Rows from block 3, named by matrix and row number. Each number is 500 + 50 x the weight over its row's rms, rounded and kept within 0 to 999. All counts start at 0. Numbers have three digits each. After the name is the row's rms in percent of the matrix's.
# convs0: reduce pointwise conv (model.blocks.3.convs.0.weight, 64x256x1x1), inputs 128-255
convs0.0 092:551519495504623546427518616521519549490606529557482457485524484526448539518478552535521480354445514477601436426542495514511430589541409512452485600446429550499393501488420521531579530526508477388421537518488626513502487497490533427452514510463648476563407550536408489482485519508455484382580481411498475552504528520415495444490503599457487525543547480529540484542412527507516481548456
convs0.1 100:576615510505540441447573459465467477546555457463592452449458459461527526374499479475507494614503446465429470468516531467477436450435510471506521516495479481543459515480521465483455490466507532519568529506458463485485450451474513514499516493472535570516487478566534521458482505509431569527611421549497513452416511612475473490498557438488478580602530578478536530442543518484576442494440
convs0.2 099:482537550468511519550511582499578472441530462450505445511514552538524450492530535462470512499480450478526455473590492554424522523472502497519474434412535501464415506478469450455530522507524513379522591474500427580456522510594416504500548538542458510530412554544501462474595566509546506577524514550579525454432496483574529499452411561495476488489588500402471460467484484608583560462555
convs0.3 099:540543510508543525435380446466513520459573514541541458506442505526562539556566520532607455535560382475532510482510501468498468563502458610573475529460449480441518503505499478483495502525551502486477578556540434464519443517527513420461525640435650488521550519502544566490469527442440515531550523500390494480470538487433508489470610443483455546450516505545474483524490554572616513427490
convs0.4 102:616469485544489464442466607415522472422506524436474603570548547512443441564519504570426391473496565451546551548521520439483486451510436531507552497442422466539469529552503530472477509489434534486405474508463520485498405463480459486475560460469533596563540532481505503507495426487461389482565502431526484557493444439552543489543542419470521449575541420491518457371496455456463465443506
convs0.5 092:502530543444530538545426416469550555500574470483528514500470505520534540548565575440506392458392507462484586458512573470421555486434505520504500456451469566450530497587437448529404491498552502377516533584565527463606521532559516453474498476489514566551414565526520497510487462572424502467560493521554407441518474412518453462525500443485532446560464527563468507461464473440497478519557
convs0.6 105:515491531446464583554478531476547429473446403545544488555485587475455501476499551536486606473398530423579567502503397578556491583401497576551519478496581576483497488424442485493607580457507488450608564545490474514459479459494507520555454484495502525498435556645526512464507557509551512449478553526448501521443457371586546421454505446479453432521518491513527512548478563585650501512487
convs0.7 098:487636499528449575555522422511512452537473492508493512462474455507459475437486397554470477470485517560526511498460464428446503450372545456516526452555541567434522498407512467506606546485475475394515490503569484522501446434549486498586498448465516516493451491523543503405472517531442488564559534526461508498519528503507456479521449461472482453574537509389499543532503472602563529554493
convs0.8 105:480549457514439527486475455520464398540467439579473563454491442536482504437590513565529538464504493450504454453485520552495494437562484431541475503461479537529466433578440540539465491530518491606481512570600463461455449510557497586553531517509449496551488540525526557511539533530494579503574491415466477513469487590499450514525510530535499536441468400507564483528460493512510489518524
convs0.9 096:457517415493475494506440482466520475429442544710474513485470475622574502595506551489429517513498544456403517431570521538534481569436466542470510552517465437508517525464461485478535428579532533488453466496374509473493516488569411461561454547554399461439472530530484447449464526477440496468596487555504498578428496409485432447504550488489416581467522535579449538450462503458455457462469
convs0.10 092:518580469502524512563509492545517516424471494511448566496480496525513482511515471529537567461501473508451582529462543573512470494446532515429515420467457466561518414450438477585640441499481563399480554552496533455462508507565549444512511498391573533540453492536558496423541554467498499375556581527424436515470526454514522428516556420488468434520583510560453538460441451507459452550455
convs0.11 099:462415550483500534600547434508572496530490560570475491515589542430457427495503528445444569474510468390533494464519505470452504600445553446483554474453416520506400413406432450576452552483482533463506505462495496537500470565489548447529498479527512505499462567468489460520550532513440507453427455536549530477519535460413393410526569539480495363500494436510482489519555482453416383513457
convs0.12 111:527403474464525672514486572425532478494533545515479498550523463529491494499461501533428437501486485406524550455484525443491528562471462523539460480481446499560446499456502488500493474514453537446480518484434514579533560525698551511393408496455550474459568555460484416488546489463407474551536479552460456427586565437580667421471517449497476398551557472404538512486512578475532473568522
convs0.13 107:440427454550491472455598461488516551421532523500559492429449478429531483482420464454515489598400476445459503447479495487488524499339454537534418469437427407515479463561510504563501529541551567519519454488466473495516592496458512430469433479454479475573421492461492504471434425554504554502567459556472529499497489540469506347537532407445527598442546498463531443430605486407462515558520
convs0.14 098:518522485500476534408497441606502545522460507500499545431524506377547490490586528524510513437536481500460493426483415573494505527509458527454445415536467509470492442451521468546488562466511490489544554499496506478472457546485433519458445488515494517561508528463499388485487552510534495485551544393610441420475477451518505475443488565475554404609469483464465462487407571512502404590459
convs0.15 102:450431570474624488489409543533475549582538536482502424434567447533532467582441588645493475487396569536518501511476547524507596570444517553504524517509468436463544512457546480521469543536517482568488463443461542477423568541568509420461499519538378508496466559471527531452542468501555448481531526486516463491455423510588465527493463548422404607503534512428487489540513416471499501437560
convs0.16 106:443541490413472499484462438414445451499449429405527510507488540470417610441435481535460545475545586502611505503426469514513579473399508471480473450467475503503569502473568465526427517491439470423434504529538552521621468541528452608563494518471413484428515492579487582476443415521501424488429546425482581407554543458511437455461586550528442581626432523453506462491518470473448471548468
convs0.17 106:488591466513412508484404554401536488494468521488531450486475527584505428418487519512483548502524509435503518491399543455499435423469444465455474442462439460476469470497484634521614512411494475467474535562446419503395500482526488450448482441487606510542506468510486530468472503473539477377538516505488501553462487459465485457492500479501542493519383584509571421645494483494585596507491
convs0.18 085:555602495486517569505465559490536518494528544500581502533451520445379455574598455472522486469469478425592463468443467517526484567390470497552500612438465520538595483478457469482463550544496527487548548516501578570457525516487492450472570557592478549455497495391502533416506576527561541554532516571551489568486543502521435454500488536475470464519578539467448506473397527414473485455426
convs0.19 095:454610498501442487491526513524389498484569470465432507482469503468493494623573469633565525483475480548589449467425529514496534532507500454468468473508521528387497503480492505515376518513513488456463479587530472513509449446497433552449492533504467471413467519514516502531465489500562494522481481605465462486483463440448513487510529608475484367443536529487523523495469482630500447517484
convs0.20 099:489548561514461552459596566479591497471434399513564408532456468469499403519459462417452530478503450519523457539434460451458444519470453521501456486534539466435501540634515505471466544577519505572494514439445452467532445510519489497471468474552501528515403439515492414493491550460557488489526466386486516497425483551439386524477415582495524523429497541496486437499535514520562481397543
convs0.21 089:570494531488522507470538478352450515524441507420532529459502530450480468533543499530443445458445471579484446560505429541495593506522480427496467471516477444468477440582447474525463392493432508541442339487493589434502487490488497524528434521444399515505573497496478405455497398478468512549502515516410556464519454577487544661532447601484466566460417459580506475402502434480473484580571
convs0.22 110:559510509507494546499523463446485452464503434464519490485463576468531454588569514465585523459499452575503538511515534564540553520582519389569440527520487501574431516501459495471398559567432481508533447600525505510538496457493520564542558516526464506486498531516526463494428562452484429618549528506411469505449504446492512537457579480526533462509447397484479449407499579455490535404492
convs0.23 100:535451502458457554493535515437475522424560475591551512472485509492519504509571524527654450478544517396459525418477467544582512556482453491482446533550533592416509577478471518597437553523485513441519542557564471460484478511517538563470493513507592552492546508561506435459485489493487500514489489553484545405557583414562454411490657508527495463499505461504381572390463432527469439495460
convs0.24 091:473557494509513540511497469591517461500523540523479589530503497507360522475463580530417485479514488504572458438511556471571515447436501549513459548454379506508585516440482473451467559541470428406686514446463563468401554500580557486540472519550520463449489525365530571524518527406483473464515456491383504437464529484499566395499477510547543509518631533459501452501432401445478517484425
convs0.25 098:584479438493542534506397452542548460515411462412499503546479585489459461495489421558491536539501474492542483430524487492498588671542459503522424539530516511513536481552390463524470491533514548502568537472494456554474525474520456501518414540571466462491587572465487434451466410416446536487478461446476506492517523484471516473466496488485483542498508552497505560497443466613578434549490
convs0.26 105:456455536493538540525484514508500461596437524442498478502522523449527502574466411473498480465517568474523487434528452473446480534470391506498455414432467550553553441425429474546510474595524555493475442588460592499536426509490467437537472478503542548494475500450518428498516507443548574509514496361510552504484558625505449459503532562500481499571469577521422474573401520478468513534461
convs0.27 095:537440476454514547523459532527494528488523532487462480482524468518517587485450469635495484439502458464465509510524564569575526505519539469543495539501542603555560561473448486536547421549456509416463522531533426468507446506523508463463565461506646487467488438480481540518460428433513531576650526522492472516521588420524517535491566561485526622475508528617434533464458536527498579527473
convs0.28 092:461482553479556470530443539522525424490503468532560462458537520532443514554539462441591497481590438397571492404482558603514569542422468551553518422473443473500638500550442492536517556505526515362436469541522471530492453483570521502549567536629548540490481576467414522415413410547462434552573512478544422548467516471502451430507516535523476571521536492492473408468470431393526452538438
convs0.29 105:602471571509519476495436507475473476499432438504552461475524496520456425428526458483545477461505501362497519371530547516517524548442458538616467557482550539522506491631531501498400565575522554411488528453490461515428412480539578492475482499570498476459447462466427530485509488444425572415544505474548470475490490512480520463486529520520496569574625540440509515474434481478507565461501
convs0.30 100:448520475533518415463582578377513451401506508516512576533518548477504516448374457517477520501528517564557474518446442434486451453425564612550496456530518443472447456444525472464422421525499440482538487566402434541545554467472455628554519500528443526505566471465542475496448415512608495509351539491467523452525535497391469512495477471537519508556515481480516506492528482571537506534477
convs0.31 107:361443481536555501439607355521470423421474463393486530512538555431486597453486523551455512459525608575502468594478509521492557459538569480462552489523420476551502557489500564483500490450438457534513459530476460520528431520493556507581511510447513495567506483534506418422430548479481422481473500504519471498502444360436416546582468461464556497502450458482531505606602571403471452496315
convs0.32 103:534472446564481474476462459517591553504474477544485486513512531537563503519481606504565594470512460430586527449546483523584504547504442560567510508477454554595541483542360496513536505448508487370556511525518501407477612521458525476525472458527518482459526567489472606464518480561514420525554519562579467528532544456545460452453509437464535547429530543447511429549482484586531511490522
convs0.33 093:534439468491485485399527455473468492563514448389511540480532466449442439534510612545510334479546465483453529480560449502479507536513562502485457435522567494455409492515413503551434402533492443435435492473499426520470543494435528533612518463443538468436538459477494398425528526435473446522425503425408629457441448502502458550457497456554521488448438457474474519435466498441486481501540
convs0.34 105:554481448398501657489471454482523591451511485449470545501459481580435501507459465485569552504419524503511502428533509485509485526437491533462460484439505521525594499524506532427518475469486508454660655495456490508511433461497420424483488508481513432476425449480449509467517508446571526497541499462517459543493537485523437480501497471452521416538552519525533451386474548489562447545484
convs0.35 105:473500466434490511561525452432554485460477575422464501416451484460549487539482377443533443485569399624515471611479464480463465495417518509471427493564525505501506510534444527471493395458483517540581531567432454436576533495456445614485486512479443505463470437498494499488513495476602460505437496454461418534508566579488396530498552445599499527543462567543461492527542467438413415481565
convs0.36 104:425475455502647523455416551529514470499420500506538609446500628489469578440475491462488531506550678528484495510501541485415535488605513478481478524414467580485494467466470502465503483548477479525526552541460605549495467582430534565516405543488464501556462529521457416579561508479449545365519481491416498449494581515553538478478442556488482619490414399441473493498438428471525516525441
convs0.37 096:574374465613418568501439501546490499476543474543483506441469471538523557501519526378506425546481512488517582473480436552464534523425491511597450556421498550447415532407499497558558625532544502400508497501536549506540571479465527506457479544468542584550436470634452420440571490449475483460474502512451554461485458512499527488491514609500495438447520495641545490517487541561616532564485
convs0.38 097:545547450575499543469475623434517518500503466547581492482465509489480494350477522475566466495529489444470515470464574442431536552421484488516517510452525539445468526430444481508391466586532465471515558479420486485477511514439488469487517545608559438514456439513529633461468515515506455463423491441472478514461496440518534462523394480553515540489538472525462532455477444556482533558541
convs0.39 113:526537504492505464468499488470500435480639508554472506557532495511521516516486392531524568486541446472543468504453453428529479527456440534502509512531525542520481505524378480478494609494486478497687456534449478440467450522388518413457447533489552536454528503438498477425499562505572496465543512491465458417489494510472463485484556592505572473592488461426500514432482473593542469458480
convs0.40 099:469400568471539496518416481456490502466515480445458500623482507617431503559409534496498512412485556467505571417499452568612450498469459451533531538432485477533648491511478569526436468491463517371543598546506541508532469482534505488473527474507563537600560504553560427464517502468520549527597525583440501504521443541489476453476563545470491528570490568510467528444477423432511402481481
convs0.41 102:503365531452499466482373508536525436515491462412466495457460528526485504461449565476413518474490473518554470590432443491503518465426495531509479451595453476485563531497514520514473523517478435559438541501485678473507458484412513539485463509453550545479534481507496555486614472463514492484530522492470507500492488645452471557495522517518536543459431478494515471525575483358540566459514
convs0.42 099:546707447491469532516492505426636539442539534471464466518473510542528504474484397534562447412549421512537607457490511429503537523469437482477528523413436521481457473527416504484553493553564507486504500524468463505463509426540449476480525524490386529454571521329517480426461536465527489500467438546379491499478529491448474405471432459520508534461559464498517477490451449608589517486434
convs0.43 093:467454529489441538488481541535462488535447477452458465544548508506418514553447478441440498481508465559529439417479546520467497543412499572511527500447387565530524468512443500531526542389486547407542472526539533483474449567496527497361610451443570539633488501475411432498492554525494487549412443467540478506510507364474625381468532476491601466438441448544579510653475525489471512642434
convs0.44 093:512528504525502522494444474436501539519531511451485508618526485606495536538500533556461486451536525422483571487526624526492417479509555480465485527493570492528489501468548506504452492463480467478543554520508467560506506531545547444430498464490591564503400506483464553499485476523447546547575484508549531425471616486557610489476399502473483606555515544491512553542420551497530507545510
convs0.45 096:519583469438481538470394559541432494523487443472432443587517473473463437418464575618543571436506565497607540433526520612469552561458478535516487496430548495525494543596437435412428489482554574473465507545448464481539483467469481465516528553506442456506534495496521572483484422515463463476517520490485545486521478559534524518447465532515450571465550568499505484443478464466506468404485
convs0.46 102:496565510529568545530408498450531447537415535484530450472495534511524558510500515536445513428581522477529563438615461455533487544498469505483486507435471522501515542492443516484490556477501522476557546522475435535525545639538591482381476485551594541603499569485524579528449501515497387566529499557642437507506531439565491435576541532545496503502458519505493513564476554518568554528449
convs0.47 100:567507510451456476500502546507469484484532478589510505501513453458462433511556452455465452483456429485455493456508407460513379492494490463562505466568522504461457535471415475538488520495438501419515496431515437584513438549544525515423411468543507500490522449488408441494419516487452446501444433498447588444546526472546521545484505430492445413469524461449501468431487450586534492589418
convs0.48 096:510479565492523444548432509398459536559460385533484538510497446559508433516473550513512494459545437509402516450520488373531644497508421558483466576479476532491489468509523422485502579545452476386470416502576517482448447496550583467344487453457504479422528436410445616566497489527494447503540541542500509414534533481522578423508481463505462677541504521477447581469554475447513546529500
convs0.49 094:497561441505480531415555464603557512604552517451515437592515460514471424515565499504548523522580480416474502453505605373453489501505497505486455480473480492431574423319497479471529515591533514533455361386505511457473583436575456530504547553536546506522472453456503553422652496496507523471431487466522473552483560418561461486426434522542542438588537389516418482455424503458463527361506
convs0.50 101:514453561572611474464510507478503436442610494455517536512487554504491515448536470540452525516533667472466485496423477426384467476502532522473522562524481541494538462530513576443400435495553438412457537530495466509586432483458481451442574533499509477537494456555465488411594522499567482480544526449504492599502472446459433467540467452534518490636444541587484532547446342463391531470508
convs0.51 105:494499472517495518489447603502441582530490475577514548520454507503513483363408413543456492436575427432461538430506525417529549590508495456564524483478593473501493557510407468464483465523539508408498458532386545568434554522513506532491437536457612510450502569413480445575499496477405450531556474548438481444493561501564576478506464470535511521589531487498524588459435528520482501576505
convs0.52 108:585452544459540564529478410393504459488571509521505516522501479583505544539491479560396500433502482505435541546441484501542513559458479477474476462494491477498399491523455514560369553416480457387481629539538485482483461519391541517430537477487475504483561526577504485529496500532437524542526483592369541510521574524511490476520452467512501470485480505555569537534465527426476494547485
convs0.53 099:518474502535519603524427535435511512391426478569539497499530490496508383480527590560483503450420430468611533446582408514504454544487504544516428428532568577497374463567440482544470547483576491507537525491562496482470535412537491542565465503545479427517514497573465521454588586478487482562489515530462479503503520540527479483491595530458549522453489573485492491572535502554458501552538
convs0.54 105:522475478496450511516469498549485526482495495566429453530491469537479509497501530540410593422439501490519557477629524543486502413464473459517573475493501567498417530457549548483536611398524459422481370545557458554555527496482495454525617505545401498515470451608548395531527483567526514554465462515436512526554447565538485506437488471474595456584487573547446498580492505503505499509484
convs0.55 097:487423512516492494461480474365501528490447493565504503502581479592477451543505528475473610483613521482534527506639376525540508501522539485543418529479448552524495576450401526415563435650487576476534532562555506578485448503559437497467396573573481539479552568556477442480511528481536492506544459551500458563438549536558469457494517491587516491527542547463459450470425544478434533462484
convs0.56 108:576560457551469527411431516477447578477461460536487497490454447471523491479414462400517451524516347571476451575466562489437418513564529484475484595559442530534450492528456480460508536465393497537464475363440514518459485448547515528457493495501429444442497479428498594595428502526437384562465572421511507496498500427522486547508522447472525534439543559458490558452511493550535523487456
convs0.57 084:353439442516509591456475483612535538461498485515521562526520495499614581503559504510545505476530446412591539374496568532515543562398383543491529534491423559499486496502426509488434526496609466400458487528503595571515527503513463551598423540531492471533559512542500529408540485539490533515506470577527476435473504465551439437485581524495486429539496564441529450505387460464582444559522
convs0.58 107:501576448467510480399463540509537528467482528714474439458568510479442527461495491441463450459476516497481518463588406490468415468558535519502457464472411411504424434499483491520563457517472569373452552459475515530452508511521494559489516501509479564512478556400575472574452547385546442491463501511419467485464503543516512450479582494489516529448478474468491480471488498565430559555496
convs0.59 107:478686556499479575529456574495563510462584499584452534487447465528465464419469568462443486523485457449474452479374495535536466508376451440525494455512455520519560513405346567518540557512470542421490492489436522520456495516568462526505487444601521563480514490459515488474509486443547491539468475480435558542428523493546467434491503438492504501465544490450435494516488492650515415493466
convs0.60 106:387452580581434511576496540465527492489453440485518643483528586485529498501494480471536545534542625463458514470424316516502475527538476425505539500477423454554517490465510499477471523551465482499495476565601546476517420545501531574487520480488508546452517562526472449420479523515518480483482497438484456446532489390536581498575454477546440477522454491570588487577442556593455564456474
convs0.61 094:561473568504495513516508459497501561431496445464512495473552547453547505470420569487494414491472488385553526440459509500509580567438404452490465444461506522596540551528462531535471556548530542370446471472521530430530547528615538491442538503586585523554424507539491451521488459523461509496565473482602510516492575510483420484498601457446408442507587539545550470541498500489591523542467
convs0.62 103:585486548482503462553504461663551499483531472674450513552522502489526532482493520520515505418495457516463421461667480532572499477446462438556503572490468527474481532484513510459484635484509493433539493485494535497451461376563466473449536539486463441582522522495520494428462449540477564493524468525413481497483490484525551435448473550540538399441492421535545347552469506498469455554489
convs0.63 095:557496615498437478520412592426487543495576429559513512530551554537500487403553509501634542501395511499536591413508500461439562582485461500476534448431433536461432493516504485433502520475464511440521530528511555447522472438424476439500518491539517428429446503520538433469519573452595455488519478567478444472425556449507540478482575468489498525508560505395481524403503441330461490467464